From a checkpoint of a small image captioner.
Training: 4100 steps, batches of 256.
Rows from block 2 of the image encoder of a small image captioner, named by matrix and row number. Rows with one number belong to one neuron. Each number is 128 + 24 x the weight over its row's rms, rounded and kept within 0 to 255. All counts start at 0. Numbers have three digits each.
After each neuron's rows are labels from the 100 images, of 14848, where the neuron reaches its highest value: "colour at peak" is the nearest of a few named colours to the mean colour under the peak; "place" is the part of the image that holds the peak. Only what is clearly more common there than usual is listed. The data: rendered scenes of toy objects such as cars, trees, mugs and chairs. In brackets: how many of the 100, against the usual share in percent.
# fc1: MLP up (encoder.blocks.2.mlp.fc1.weight, 1024x256), inputs 0-255
# fc2: MLP down (encoder.blocks.2.mlp.fc2.weight, 256x1024, transposed), outputs 0-255

fc1.623:128196156128128069080182161128128128117128128128128128128128128128128128108128099128111128128080128128128128126128125141128128079086088100128128149128039128127128128128128128128109036128145128128128128128128128111128100168071128170120128128128128128102106128128128151128128169056128128128071120128162128132097128128128128190128128128128128082128128128128194102128104128132091128129128181128075117092128128128128152099128177158128174195087128128128128161128207128150128167128128128098141148128128105128168128128092128128154128128181110157117128125169128080103128128128091128128128128128128128128128128128128130128128128129128128128128128128083159101114128128113128128128081136156106104154152160128128178128099128140102128091139128128128128128087092128075094128128128093
fc2.623:128127217176128128128146128158104128098173132173133148066126128154128128128153128112128128155128128126128128164128128099128128165128128128128128136125100072128128145176118128128176128128174089128128128128128128107128184110163128128128170128128128128153128134102134118128128128158095128128130055128121128158128153097082137128128133128128128177112114117164128128129146158128128128172128110128128092128100099140128128091136128128128125190150128128132118128128128105105145128172116127124128068128162128122128176101128128128128151100146128172123190140105128128105128136128128194128128173128152194128129128173128073133192128162152122128128113128150128128083128128128128128112128115128128128137127128158128128128128073226128128128128128128173128145168159161078078128128135150
colour at peak: black (31 vs 8.1)
place: top right (42 vs 14.1); middle right (40 vs 9.4)

fc1.143:128037149147128136128128114090128128128154103101173128163128128104159166128128128089088100128159128128128128085104128128156152128176149128090128103128128128128128100128093128149109128101128089128162128164128128128128149096146157128163128079128128102128128128128144083109128128128099161128146167128154154168088161095153128092155159128151146159073128167174164095128101128161155082096128079111128163128128087168128128160128128154108128095073128128152128092096138103128128157128097081128125107094128100093087128128148128156096139119128100146151128128113149096128128090128145128128095137084143154115128128103107112111128128102152112095144144156128164112106168128158158173128113128157128109088128097156159128159100128128128112155128111097128128107128128166096089128166109128
fc2.143:128128128138128128098088136128128128155128107128115108081128128128128135128128128128151127128126092128145173093227149094128133107159182128128128128143085075128151128128128128128128128104154150161192105128111128101128233143105128159128128128100128091128161128145128128128140128097128128128128115093128168147128128128159113113174099113128128128101109092117128128136151160098099128128128153193120128128089141132074159128128128128128128141128148128154169128128128128143161128150152178103150128088161126167152117087128128128105120128128138128088085128162128128128162125128128128128094128128128103128119128128199128120128128128128128113150128128108164128082104114194128116128098128103128128128128128128128105159128149128128126128128128107128128098128202128128104165149128015
colour at peak: brown (51 vs 25)
place: bottom right (35 vs 14.1); bottom centre (32 vs 9.4)

fc1.574:051061128128128128128128159145159108101128128170128168128078139164143128128083128128137090128151138128128128094128140128128128100128112096128128128157128128112128128109128128100160174112128168210081128128091175149146092128128085128154128147152128128128174150097144128095128192128128100128128098128137119128094128128149151128103128102095155128080128165099128128141128128128128079128128050096122128170148174152185090104158149128145154128085092113149128168128145128128191128128128107139128115136128128100114081094128128128097128128128128147090128128128147112128158128128128128102128128090128156128101104092128128112090162128128128128081104144128150154128128109119108101128145148097128093095102128128128104128143128140112099111157173128158082101147093128128128130116164097
fc2.574:128128128128128128128128155098128124128171139104128067128088128128156083111128128128128128128150156103127169128114128128128128128066128128128160133147103146128105128128128128107128071097128079105135128128128128156128128159128162128128111128128128093160084128128103128168128156046206179128128102121128128128155128128128128084153128136128121129135169128128128128128154128128082191114152108115128128128107128128095128128128128128097128128170172135128196140136128128128128143126100093128128072091128128088128084128090058089128128128128128128142123102128107179128184096133128189145128122143128128117128094128149128089084082093134130139132128089128141197134128128108138128115128128165128193129150128171110128184107128128109150128128093113128128139128128128169128172096103128
colour at peak: green (28 vs 6)
place: bottom centre (52 vs 9.4)

fc1.735:128128128128128128128133128128128128128169128150128128128099128161086128128128128127128059128128128128128128128128128128149128128109081128128128128158128106108103095128150128170128128105128128128128128128083128087128128096128128220128128128032122100084128125128128128086128128128128128128136128128070133128128128168128183128128128128128128095128128176128128128128179128128128176128128070128128128133124128089128128128128121103070128111097128128128128128128128128183158128104128128082085128049128128128172128128179128128128154064199128128128217122128128128195128128128116087128128128128128137128128172128128128157128128106120128128128153128128128128128106128123112096128071113128158066090127120128128128128128128128128128128128128128128117128128179177128128128028128128
fc2.735:137128128128203152066175148106128128128029149128097146159102128112128128098128128086128104143128128128128144119128163128128128128128128128128136128185128146151129128100128128173128092128127128128120194128128128128128128128114103128128128099128128128128122128128074128137128128134132106075128128128128128128128128128085128121128128128120128087128128124128128128207128128173128128128169128128128165148115162107128128103128128128128128138113090125128128128092200094128173128141128128128128128128087128144128102128159128128128128128128128128167098116128128128165187128128119193189157128128111192128025128128096128168128149103128128128128142128128141042128151128128128128120128128135128162128159128128128128110127062128128079128128128122128128091128151122105093191128080128
colour at peak: brown (68 vs 25)
place: middle left (35 vs 9.4)

fc1.717:128128128128083128089128116128111129128159163137128128128081128128128097128087094128148128128145124128085163142191128109152128128133185128128137101138128128147172087147146079128104161152128148128092128128128128128128096088138137128128100128065128085128180095108138166149128128128128115128128128128128128145128128128102148177077128128128083144079128128128176128128128107128128128159161128146128128166128144139128171158116128097128086128088128128128128179128128000128128128128166128098128128138128129128151128105128184128150107151157128095128154128118128128173128101149128128128128128128128171128068094128162128153095176128095139108128128128128128171128128101161163128128128128160128083111105160108149187128128133102126151128151128128146128128086164128154128088133173128
fc2.717:089116128128128160145128108128128128130128128110128106128124076128128180107128119150136128128170093128128128128128194155128128106081128147128128109128136157128111143128149163075128134128128115113108128128128128145111128098128128075169088092213128157105128098128163114128092128128198124128128128156087153103128105097161128098130152181128128128107128145068128100128128106103128128094128138128105128149128128110128128128081108128112112187128150148091134128191160152128128169140148147131128128128128128128128160128099146103128128128122128128128128108128093151128174194105128128146128105162128102128086128117181114182128141128128128128128156167102128110124146128128128139128128138161141241138149159128114128127114099036163154128140115128139137111096142128128139128128149128
colour at peak: brown (55 vs 25)
place: bottom centre (29 vs 9.4)

fc1.89:184183163128164098105155100151199128154132128128104165128092163128093103100169163128110159164128168156128109128128128128128128128083142144151107101128128128128166128166154093149128160083174128175089128083182128090128148104152148114099128128128128128161128147113128128097128088100092153128128128128173151095128128128080128128152128128091144152128095128082172128128152128102128128156100196168099128128128162128080166128055128138157128128128128128128081087146128162128128128128147128149128128128128164128101128128076120157099128128159128128128115128128107128128128128148128128128128128128128152128128128159128128146089086128109149156128153101107128089144128128128128128166128128156128156128084105128099123128159089128092128128128128079084104108128147128101128088128128089
fc2.89:128108114164128151128128156099085072099128128127128128121151140128128096155114099095128073128212128193128128166092088158095138072133124128128107113154181128128144128128114131091128128089066128134139195128157110125128150128182103128128128128128128128149122109158128128094128128128131166163112128128128125127155128173128087128128183128169128128151128194128119108128128140184128121113053103142128128128128128150159060078100115128128115128103116109160128128086128128103128197128128080128128128128093128128128128138167058117128104113126128134128128128088128128128098117095128097144128154128134128094128128128106128128128103154128121109128099068157165128128127128128106128128128119128128128175145128128103128140159116128128128128161149128095088128128128128113128096128163145
colour at peak: black (30 vs 8.1)
place: middle left (56 vs 9.4)

fc1.313:128136135081128128128128128128062150128114128112128142197128128128128128128128128128128103198095158128162104128128128102128128128120128128089126168128128128128091159128156128128118128151128141227128128128128156128135098128128086093146105128100164123095128155173128128128128128083150128109128128128153128128120084128118128128128080128128128128128128085128078128168128128119117128118128089113128119128106031155128084104128128079177128128128090097112168128142128170128128178115084128150128128128086177115128128092154128128128128123128081128152128114128128073128091104102128128128146088084142128101128128149145162155108045130128128096065110128150128128128128128128128147110128146128100128128094095171128128128128114076128128156141117088128152147095128168109108128128128128
fc2.313:184184128125122128153128093140161128146123161128128176128128128128075067116159128128128128128128169131128128110128128128099083128128128128128124128128128128128134139128124128104185115128086079128128128088128178087148128146128118128128128090128128128108146128134100097128128128128103108128128181128065183194170128128123113182068128120101138155128169128128128179128128161180128128145128128128128128128106148128128144155128162173128151202128128128128128128128158128147152149128165086128128128153128130099128192089173128151152128041128128128128062144102128128128135131140163125168104128128084128128128157158128080128145117128133128146128145128128133128128128128160164099119074131107128128128147091100128141128133128095128114128128091128118128163104128128098128135128067151
colour at peak: black (28 vs 8.1)
place: bottom centre (26 vs 9.4)

fc1.757:128128128128128168096157094147158128128128103141103155128128111100128128128128150128092128128128099128128128124124128128128128079141128087128104176128128077128091128128128128161150113128099103128128128128128089147111089086054166126107128128080050154108128098095128114128092128128071128128128128128128107152082128128098167128168128128158128155142128147128103145128171128128128128128148128128128137128089128128090174109128099109116128112128099128128128170095187128186124113113168128128173071178128099158128186128128163100156128128128128128146128128088154128158099098128128128093128128128084173148128128128162128128128093128128141103128161149128153083072098108098128120128128168081128098128112128163128128128128168100128128135153128148096161154164176106091094128128088128
fc2.757:126128128128128128128144128101128128128128128163128162128128128128128138108128153128081128120128128128144120164128128160128128108162128128128128111109176104128147128128147145162130087128128128099135102170128128075164128128157128090178068150128128128128128128070130128115156128128128144128089128128150168128128128111128128184128128119128128128128152173141128114122128109130128082090128128128128128128136128128102134128144121126128128128119106151128134128122128128128121084100132128105054100164094128128158128128128097077128202128128128128128171128128128174128128128154128128118188128107156128093128238128128128128077100169087128157168082128160099148201149077098165100128128128100128117128160110115122158128128128070128128153128128028110128101160128128136086128128145102
colour at peak: purple (25 vs 2.9)
place: bottom left (40 vs 14.1)

fc1.329:212206128128102093143151128123128128128113169080163168128128128089161125159159148145128128130109128128128128128128128128162128169128128100128149128093076094128184128128091128128096145128168151128113179167128128128157109128150102090108128089160128100128087128128128177128104128128128083128128139194165128085128080128096164091128128156128128121167128156098128104165128114128154079128128128128128162128158128128144128117128128113128101128128167175075128128154102128141128128133087128128155100102164128128128128148128088128153147128143139128128163151128122128128128128128115097093128205127105090128128128079148154128118172109128128128075115098128131128098104128128114152088128169128128128128128168128142128128083128120150109155136128128098128128128150097070128143128087128
fc2.329:213128128164128129126128172099185116100110128119106143128167128108138162128128153128155128155210128131128121128128161183065100128128072103111146129107128128146169130128160155128113128128128123128128128128148128087128129128128128128128128109128128142090141157128128128128084128128122128128128128128126128128128071128153128161120114205137192153128128135128128128128128189128128092128128096128128135128128128128164117128071197126128122128128128115128128150128128128157128114128128128128128128128128155147128128128128128149174126148128200139128156128106128072128083136095128130128083137128077177111128128128128128167197128172153142096125181209128121110093128128178128144128147169131210121128128156128101134128128128161128128128128142128115128150128128128128128128128147128
colour at peak: green (50 vs 6)
place: top right (42 vs 14.1)

fc1.216:083141128142076155151128172128128128128161112101085128128105092128128103128077128113087128128112098156165160160128151128128128128128084128175128128128070149128176128157162092128128091167146162243128128128153136128152128099157100137170128128128128100128149164128128150147111128128106128128128156128128154128089101159087128069187113128106114128128094128128128128151128111128104128128166128128109099091159128128128096128128173128163128168099128128112128128164086128165103128152128128157128163093128107099158128152128179168128128121161128128128128128106128128095128161128113128157128140128111128155147128149128128128110128094098128099128156095162144156184104128155128128128128128153098152165140182141160128128162099101128128128148148157110149108128101128085159128166128128
fc2.216:128128128128128140128085134093128093128128128128128125070108125128092128128128083162128128173128128128128128071171128144128175128128190136128107161105127082128104114128128131134128128152163128164128133146156128148098128128128128128181175128128128102128128128128162128128128108128128140128155128151146128128095103128128146128111128128173128085128128128148128098128092098128128128143128130165128147105128100128090152128128128128128144170128128147114128116082068128079120170136165157106128128094082093157081128128135140151128143148128128128120149105087166194133181152128128178128078081175128128128171046107128128128229128128128128128128128130086101167128128139128153162107109147104122128128115159117128121128091128128128114128128128170093128109128128119093086102095124066
colour at peak: brown (54 vs 25)
place: top left (41 vs 14.1); bottom left (39 vs 14.1)

fc1.40:128108128122128164128128128091079128128128149128128081128092128148128111151128143128151117128128153128083128163173142085128120128108128091128156149100084128162128152128108128101128161128128128105128112128128128128128128128176153178104158128128098145158128128139112128161113128091128128128149128128128101128081096176097178128100111128162093150128128128108128128138128124133123128128105128146128204128128128170170128128128118162128128140128067078144128128180146128168128128081130105135128128168128128104095128128071128137159143128128128150169175204175128128128128158083128139128137128144128190110152172128096157109128117105128128128088128128128156119128112110183128185105098084128128128128128128128128128128094077144128128142153128064128069128095152128156128128081128176
fc2.40:107128106128128128128093113128121162098149128128134161128098128128128128128139128135128080146128163128101128163153128128138094104128132116128128156137135128128128093128145099128086087128156128149108148091160128098128128128128156128128128101170113161082128084128090128152128128102128135128128165136101105128184094167130128128098128114171069128106128086147098149128139128128170128081122103128128107151128074128091103128128128128128104128126118151128160130095098128128131083178080128156115147128125151148120094129141064137128128029141128128128128128147128109096171119105145194128128128110117128128128228094128146157084128134166143112073128128107153128128137070140119150122153153104131114157128128149128128139128128053165171161148128108128128101128128098128149132128128128
colour at peak: black (38 vs 8.1)
place: centre (35 vs 6.2); middle left (33 vs 9.4)

fc1.202:101183104146112153107161128150128128149128111128128128128128128128128128143145149089128087128162128128095091128168128142128147162169107128128128128128128128161104128113106104171172160088128128155128088128128095109096128128081106099128106128128128158150128128149128136094128057128128062128128128128128158127155128136128128182170149128163128128147169077104128148093128146101068128128110128143186128168128111151143161161128128128083128142176128094128183153128128190148163086128148097105110128162128078093163101161169094143157160128170091128119154146128128128128128161156115128105107158128166188128108128153158086128128128128128115163128102098097128157128128128128128128106161166128143128158094097160146177128135128158128128128128154157096128128106128128128128128128128128
fc2.202:128093106128128128128128153128062128128169083162128128128090104128160139128128128128101158173079098128128151128055128151165128123137128128128128128165136137128172128128147128128128095128111128180105128113128145165148128099122152078128114128128091112108169106128164182128128128128161109128128090128138144128128157128149161128128128128121128108153139107190125120107100128152128128128128173087160116139106133148162128156168128167092097128161128104128128128128128146150153130128090160128141109119154105100128128128128128105128182122128128151128118100106133142137090128120113114128168128139134128086089231109166128128141095141150095097128128122163085061091108128128158164128089110113128097111115128116128171087157183128128116100128132097128128153128169122100088144128083128
colour at peak: purple (45 vs 2.9)
place: middle left (54 vs 9.4)

fc1.191:128089128102128128111128128167149128128128128148128166128146128073167128124128128128128090128128142128063160155128118081160159145128098128103128128095128172106128128128162128128128128128128142185084128087098088150160165114128128107099128151128128149128106169128106064113128128174109128109108156128128149091087104128128128114128128128114108155076111175086128128164174128089087128091109085132128152128096109061170128129128128102169128128111128128153128128128128128086128128128094158128128128164145072128105128109112160128162165128128128144128128080156128100128128102151164152103128128128159176128128128128093148128175128128128128128128128128128150128168128128092128087105128128128128076099179159147166128118142087111101161146098160105128104099144128113065159128114128103
fc2.191:128081062091128128161128128093128146110128092128095141128128128169128068128096128128094083128128128121076154128128156110201097081123128104128128128128202143128128128128170128106129128128148145128128128128128095135158085171097150128128166179128067138186104128099128132135174128167128168128128128116128128128128128128128128145128059117157128077160096128101128128128128128128208128128085105161128147143128101128128117091101169153127128161098160154128128128124128128128162128128139133128151128137128157102128173164074128154166104128128128128128147110069082142128099131128128128128128128154161110128128128112128189072157088128128128102123116128148128128128156128104128128128129128154093128079153128087128128131103128128099128128128128139139128148128128128128128128075107144
colour at peak: blue (30 vs 4.2)
place: bottom left (34 vs 14.1)

fc1.428:128128148128128151128128128128128128128087128101128128141128128128128128128074150090128128055070077128128128128128128128119158128128128128167128128128128178128128128128128128173128060128133128128128128173128128128125159109128128128128078128128128092156128106074143128128086092190075128171083175151202113128105128157128170123128128128085101128128165128128128128128111094107105128128179128128128127191096109128071128128128128128177128128128128145111128107186142179128128128128128128128128128128128084112128050128145128128112128128128128140128139128128095128128128109128128128170093072127157127102137128128128062128128128103118120128128128141112108128128128145128128128128128128090133039128072067128128128128128128128098096088128128137065128147089128128128128173128128128
fc2.428:128195128128128138128152183122128128143128128155073128072128115128128160128168128146128128128164128077139132128128128183128128145128128128093128090128128128128141128114085102128095087149128128150128128128169128170142211128128151120227128128128177128128137167128128128174158128108125148128100128070180128128128128128128148106128172128145153124171190128069128128128128128128128128128128128136120112128113128133095134126128128140147128128119152115128077128216128128107128128154128096128088114193108128128109128106128128120128170128128144128128111093128177096113115128128128058138128128128128106128128128106128124157219128122118128169099127128128128128144119128128106155128128128128165109118128128140128100128128128128179128128128128128128092128111128080113133167168139168
colour at peak: blue (56 vs 4.2)
place: top centre (28 vs 9.4)

fc1.708:105143163128164128168128168128128128128164128128177128128128128128087080128082144128128128165128128128128184128093153097128157128128128128099138128157128095153110083128128128128128168128128128067128128163128128172128128190128105096128128092128128128128122128128143078118128096128128069128128105128076094100117110128161122128128084128095089135124121128081150101151154094128105128128128140128128166151095128128128107148128128101128104076128148103097128115128128128128128128129178170091091128088081128102099128148128092069159128163128128138128128128190080128128089155128128141169128128128077146128128128128143128128128177101085128097128078082102105128088174128128128166128128093150128081128134128128145128128128057128097094128152103128128147128131128128128092086128128117
fc2.708:128128128142185128128128128106128128159081128143076128128128156128104169107138156128128108128128157128128147145073150099094130165128141128090128128144128128160128111087107128120128141118128080105140152128117150109111182120159165128176172128181128128128164128075148128112128128128128107128088097128128086128128148128128128157147128128128192149128128078115128156128128128128128128178101128162128090128096128096147128172128171105128128128107128158128128161114162128173128096083128113128124089120128128128128129174103056081128074170128128145128114128100128123168167080160091166128128174136128115128155128128128134128087151112176149128128188171142128157143150110104111114128128155128159128160128080128158128120132110100115128153128185128165104096098110128131128117109099128
colour at peak: black (77 vs 8.1)
place: middle left (51 vs 9.4); centre (33 vs 6.2)

fc1.579:128128128142128083128128128128139128164078150153128128128058128157128128147127128128128128128089133128128128104128128098128117128128128165155167094128128143086156128128143128128150128134127151255128214128128128085128128128128135128133128128064128128109128128128128128128128043128128128128135153128128128128128121128105170128102128147107128104128128128128128099128128073081111128151164090128179128128128128101212158115128128128128128128128128145128074128128128128128128122128105094128128128068128128128128128083128160134128128128128168128128128113147128128128128106128128128128128086128088128128092128079140141129059129101107128118073094128102128144128128128099098128128128128128156128146096128128128128128062128128128077128109102077097111106128128128091123128128165143
fc2.579:128133128171186128137158128142105128102103122143114144128136159084109092125128088148128128108187128128095128107128103120128128128128128128128101110086128102128139128128128217128128168128128128137128162128080128128128128103119128128114128159181128117149140128082132128158164110128092128128128090150132126163112149091134128162128128150128128133119128128128162156128128182167126200151128128181128106128128128128128128128172167128128128111109113152108182128148229128118156130128128128128128128089128158128128101128128128111128128128128128113128128144176128091109128128096099115128090115128076128112128128173128155167128163128118091098212106186128135195160143100148078083128128128156089175136158128083128128128154128128128128139128128128136128128128128128128128157128121166
colour at peak: black (36 vs 8.1)
place: bottom centre (43 vs 9.4)

fc1.93:128128172128128128122128141102128128128109128128128128128056098157128128128128128128128098084128128142168128128128128187128128128128128085132179128128128128128128152128094128102128158128128149140128128128128128128104097112128128101128111104128093128167128128128128128128128121080128128159168074117193128106101188127128166128128128128094172089128128128144128128162117062128128128128128128202128128128128128084090128117128128128128163162128128146128128166200128155128128130128128177101128128149180128128128189094128183144128128079128128128128128150128150145128157128176173139166128163128105128109081128089181096128165128128144164158147128128128128068128128128128128172155128128128128146159078077128128073128128128102128088128128136128128155128128128158170083076083128128
fc2.93:128128128128128128114128150128128128119143128128181128084128128128077128110148128128113064128128130128128086128128128128089128128130130128160162086143128174128095128071155181128128093104143128165090148128139114063086128101185128128118127112128141135128156128128128128128128128139128128128147128128187192128128092122128152187081140128165128128104084115130152128128128128180128148128128128128143128128128128128168148128128128128134128128166140090078128128128128142114128116124176160128128128181128128128088128068159078128128091110128128128145128128126155114156128106151158117115093143163128117071128128152157088128128089169086128154137142116127142160128128074128163161111161128184128128095128161120063128141094128128163153128185170128168186164128128128131128128128128122
colour at peak: green (46 vs 6)
place: middle right (32 vs 9.4)

fc1.324:128113128114152146086091158104173128163108128128167155120128128128165128119128146100098069152110120128159128128128128172128112090172128069076128112160108155143087128154128128148117128147128128128148150128148096128128102170159128136172095128078128100128100128128128128151128128164164128096128128154128107128156157154085167162085128098091140163158155110150092163167128099128096128128148128128128090079142128164128152146154140128128105128128115178128127107128128139128128128128106085128063128128128140081101087082109081109128128147128138106128128101093128131128171128150128128103159111128056147128095128101099106156128128149147146165091128147113128116081100106164093128128128096164128163128094144114128128128128128161103163128176128128128128159146092104128169134128128150
fc2.324:128128128128100128123148123128069165133089109095128128128163095148149167128107128168147150128128159128094128160128128128128158128128098103128128128085128084128128128128128128128155102148128164128092098148136128128068140128131128071088128128128128117054104128128128060128128118107103128121128057100160128128128128192095128128108130128128134128151172183160128076128128128160091158157128128128128140157167121128096128128128087128147128100079128098128172087131142124128118120136128128107128145094128128128128128098180128104152128153125134164098144128151128158154128156147128095166110128069142162096118101095128128108181128128128154094128081093138093128092128113164152157149107128090150154139084165128109078162097128128103128128154128128164128116128128111128128128128075135
colour at peak: purple (26 vs 2.9)
place: bottom right (67 vs 14.1)

fc1.378:128128100174128128161093128139128128128181085128183128128190159146128095128128128128128128128148128088128158128128092128128098128128128128128146148128128100128128176128164161128128093128103087173167176128128097101128156128128128128099157085128063128128111094128128109128128128145146128107099128128128128160128128150128148116200128102138128097128128128128128128091128128128111170128144128128088177151128128089128093128128157128088165104119128087171128128101167128128106162140162090162128128095106131083094158128128128128128128090173109161128100090099066128165106168128111158128109128128162171184091128128128128128172100153128096128128128128128155128128128128146078135128128128095172128128128072128167096128096128128139128128128102092149128128128173128168128083128128168
fc2.378:128146128128128128141128098156128129128128128115128176128078129153128128165100128173128166128116128128128179128128128128128075128128128112128091093110130106098113089123109185158128128128128128128131128168128128113128128089128105128128128155128180128148167128072100128106111128139174154128107128197128102128161137168154128128128128128087128121094109109156167169128128110128128186075096128128128128149161074128128128149141113128128128128128096093128128191052116106128110101128090122152149128150131128128128078128152128090140128128191128078128128169148128128093095128152128080080128143128153093152139099151141128090128148103110086103128158179128140128097116089128109095116155128117128128179128128078149128186128128128117104128128128122180097160128128128128146132128143112
colour at peak: brown (76 vs 25)
place: bottom right (43 vs 14.1)

fc1.35:120128090128128157133128151143120161128087108114101128155141084096128155166074128128144128128099089128128128128172063158128105128177128128169155128115128128128106111105152128159128128128128128189164128095128128159105090162164140173128155128128067091093128101138128106106155076115128104128088128128128150128153156159128098074093151153128128128128128128160131151096128098128138072128156117109162128128091128148128128147128149090128128105170128136128161128128085128155166128128128146145146157128174128128095128128169143128110145173166128128128155128091167100128145159149094128114182128128128128108112166108114100107136153157128147147128105151128101128086128096145128128128132141128115088128107103106149200128128150128105154100109128078160097139128160154159165101104153128
fc2.35:128089163150113150149094087093128107128128128135128128098102102091153154128128158152092143162153075151128128094128124128090092128165128105172128091167163103109128144104128138112128098156128147128128128094128128151164128128153128128104090100162128101150165128128160078113161128128168157128128138128085128128134128128095161109113090102128091128128104128128128109091154160113128085128142154128128128156128102162159128105128128128150137128098128099128159128128095093157147145100128128167128128128113102162164103128098177104166128128128128128168099091159088115166108102099158121101093142164155128107171128168128170128128128149128141173128128085128157105161128093128153128128117111147081079155153128088086095128128139152111093157149143143128164128171100128147099155128077160
colour at peak: purple (35 vs 2.9)
place: bottom right (89 vs 14.1)

fc1.237:128090169164128142128128128128128102128128128128128087128016143111104128128132169095108128058128128156089148087128128114128128128211128128128128128205128176102156128128152093128128107128128096165128153110128128128128103162128128128128128088128128093162128128128098115145140099128128128128128123128128128128150128128128114128099110105128101128128128102101081128157110128128088128096101140128098128128128102064171147139128128132174206145089128128100128185128128163155128160172128078128128128128128128128158128128128128128154128160128128159128106117128087128128068128128128128104128174128128152094112095099128109117128106146138074097128128128128101128179128162094128130128106092101128128128128128152128128128159160153092128156128128128090128108128128128128095167089155089
fc2.237:164128128128128226128128128132128128101128127146097128128120098128114151144128128128128169128128147128128106097128111128128128128182128110111128130128160142065144099128128087128157094128128128128128128128128110128128128096164169112128176128102150128067172136129170128125129117128095128128128128128172128128097128128146083128166172128128152171101128105128097128146135128128174163122128102077128151128106128163120102128128146128128157128162128128166148128175128128128128120128128145157128084139128128094109152128128177106128128102135142128161128175120146101128152122147099079128233098094101160055128128128076128128146128165128149106204088128105116128163128056128128128136128137120158128128128128158128128128104128128128154148151128128160144162128119128128128146111107187
colour at peak: purple (25 vs 2.9)
place: top right (86 vs 14.1)

fc1.345:128090161178111128151145140128094097128144111151128128115111157128140145167128110128128206089128138128109088128128128128141128128168128146189088128093102085093128171104102142107147148128128166128111094169155128128165128083170128128128128128128128128091117096160128089128128128128145128128128128128128128128128128118128155128060089157128099157084128128167128160128128128154128128128128080098183128100152093128156104104128110102128128145128128103128085096128075128133192094128092086144128128128128102147162128148162128118150088115128128128147148154146128128128063128080128128165141089128128128128160128187128128154095094150103158103128128128128116148128146128161091128128042149100111149128096128128128128128144128128149128160128128128094090085145159128141088138141128128
fc2.345:124128130128128128128141128128105092111232090165113128128106128128128135103128128087169037124167128128164159128128172128128128174159128162128094128166144128128151126105120128128138128096106128128096129094128144188128128128173106160128180127128153128128143147128128128128166176128111154127128114128128130107094128115128104128128128128128185128128128128093128166128155080128128128128128128128171152086128183089088136146128130128151128128128195143117128178128128190194128128124128128128128128128156128150158118122128128128166128128128128128128056069128148128128171157166094203204128153148108133128144128128128128136128128128146128172144128128085120128146142117205105128110128128128128123149128128128128128128095128128128128148128128128112096148128128128128128128128128128
colour at peak: grey (47 vs 23.5)
place: centre (31 vs 6.2); middle left (28 vs 9.4)

fc1.476:128094150128128093128105106118128128147128128128128143128128159128162162128128107114169131128128161128071102119128128171128128128187128128128128128128128103128098128107128128161101128128128106061128128128128128128128128147128128128164128128128128128151166128128128128128109066078110128192159128173099128128106175128128128128128128109128158100128128101162128172162128074128097150117128128107112128128134052076128128151128082128128128095159197154128038128187128128128101128182138128128128128128190087128128128150128128128102117128116128174079155128119180128128128128102156098089161128128128128120116128128128118128102123119128121154087096101128157112128128093128096128128090128166146092128158128178106128128114177168145107128128128099128128128101112146128166128063158128
fc2.476:128087128128187128128128177152075128128128131125128128128128128087120103107128128126128128146163086129145099121128041117091128128128096142128128128149128170108138141179151090128128128128128153109145128149144128122106180083089108115107100103118169128173128140033128116128135128085128076128128137128188160128128128128074090128128128128128173101150128089128097128128128128128128128094128128164122128102117128099134128127160110128128128047128124128128128070128186128128114128159128128128128070174171120128146128153123122128088128128080144128122076128128172128162128128123113096128128128135119128128128128128113156128128150153093128128128088128103128127128128145093128128128128128099109153128107128128152128128128064181177156128106128057150128142128128128089128128146133128
colour at peak: grey (50 vs 23.5)
place: middle left (47 vs 9.4); top left (39 vs 14.1)

fc1.704:108128165128128163163167108099128092156128098162165128182128096128118128101079096154141101155128078097115128128188128098128099064128128128114153086128062128156128160147096093128128128128142128128128162150128128128128090128131101096128128128128154148128166164128078128102128128160147128161111100176184116128138128155095169128128160097164101103095118149107128128128128128153128128162102147128128128128155128156169128101128128099128128128076128104104128089155139128160185088158128151128111128140128139087090113128109114128128128131128128155128128113167128128128094147135128168128102128138066128149128128172087142154093128128128128108128128150128128187100156090128106164136128087128114128150087168148128128128101099128128128107164152128128072128128128128099153128169160128
fc2.704:157101112128152086179107100093128128128128128162128121138163128128143128128128172128082128108128092128128158138106150164128083128166199108057128156154128137192169159128128128153159155128157128114126136163101128148128128128128128103166128128128128099128128167161098067113111128150128156128128128083153109128111132128128108126128155066170130071159102128128128171159091091139128149128122128171128100161152128149128076156128164128136128128098165160128178104157128128165099082128128090128103120128107128144071087128128132153114095128145128148129151128128134150161128175147128134128128164146128161113128128154128128128154158144160103166128106128128103128128128086128095119128128156166104159128165128157154128084128128128128173097128128143128090128128128128144176114122128148
colour at peak: black (58 vs 8.1)
place: centre (39 vs 6.2)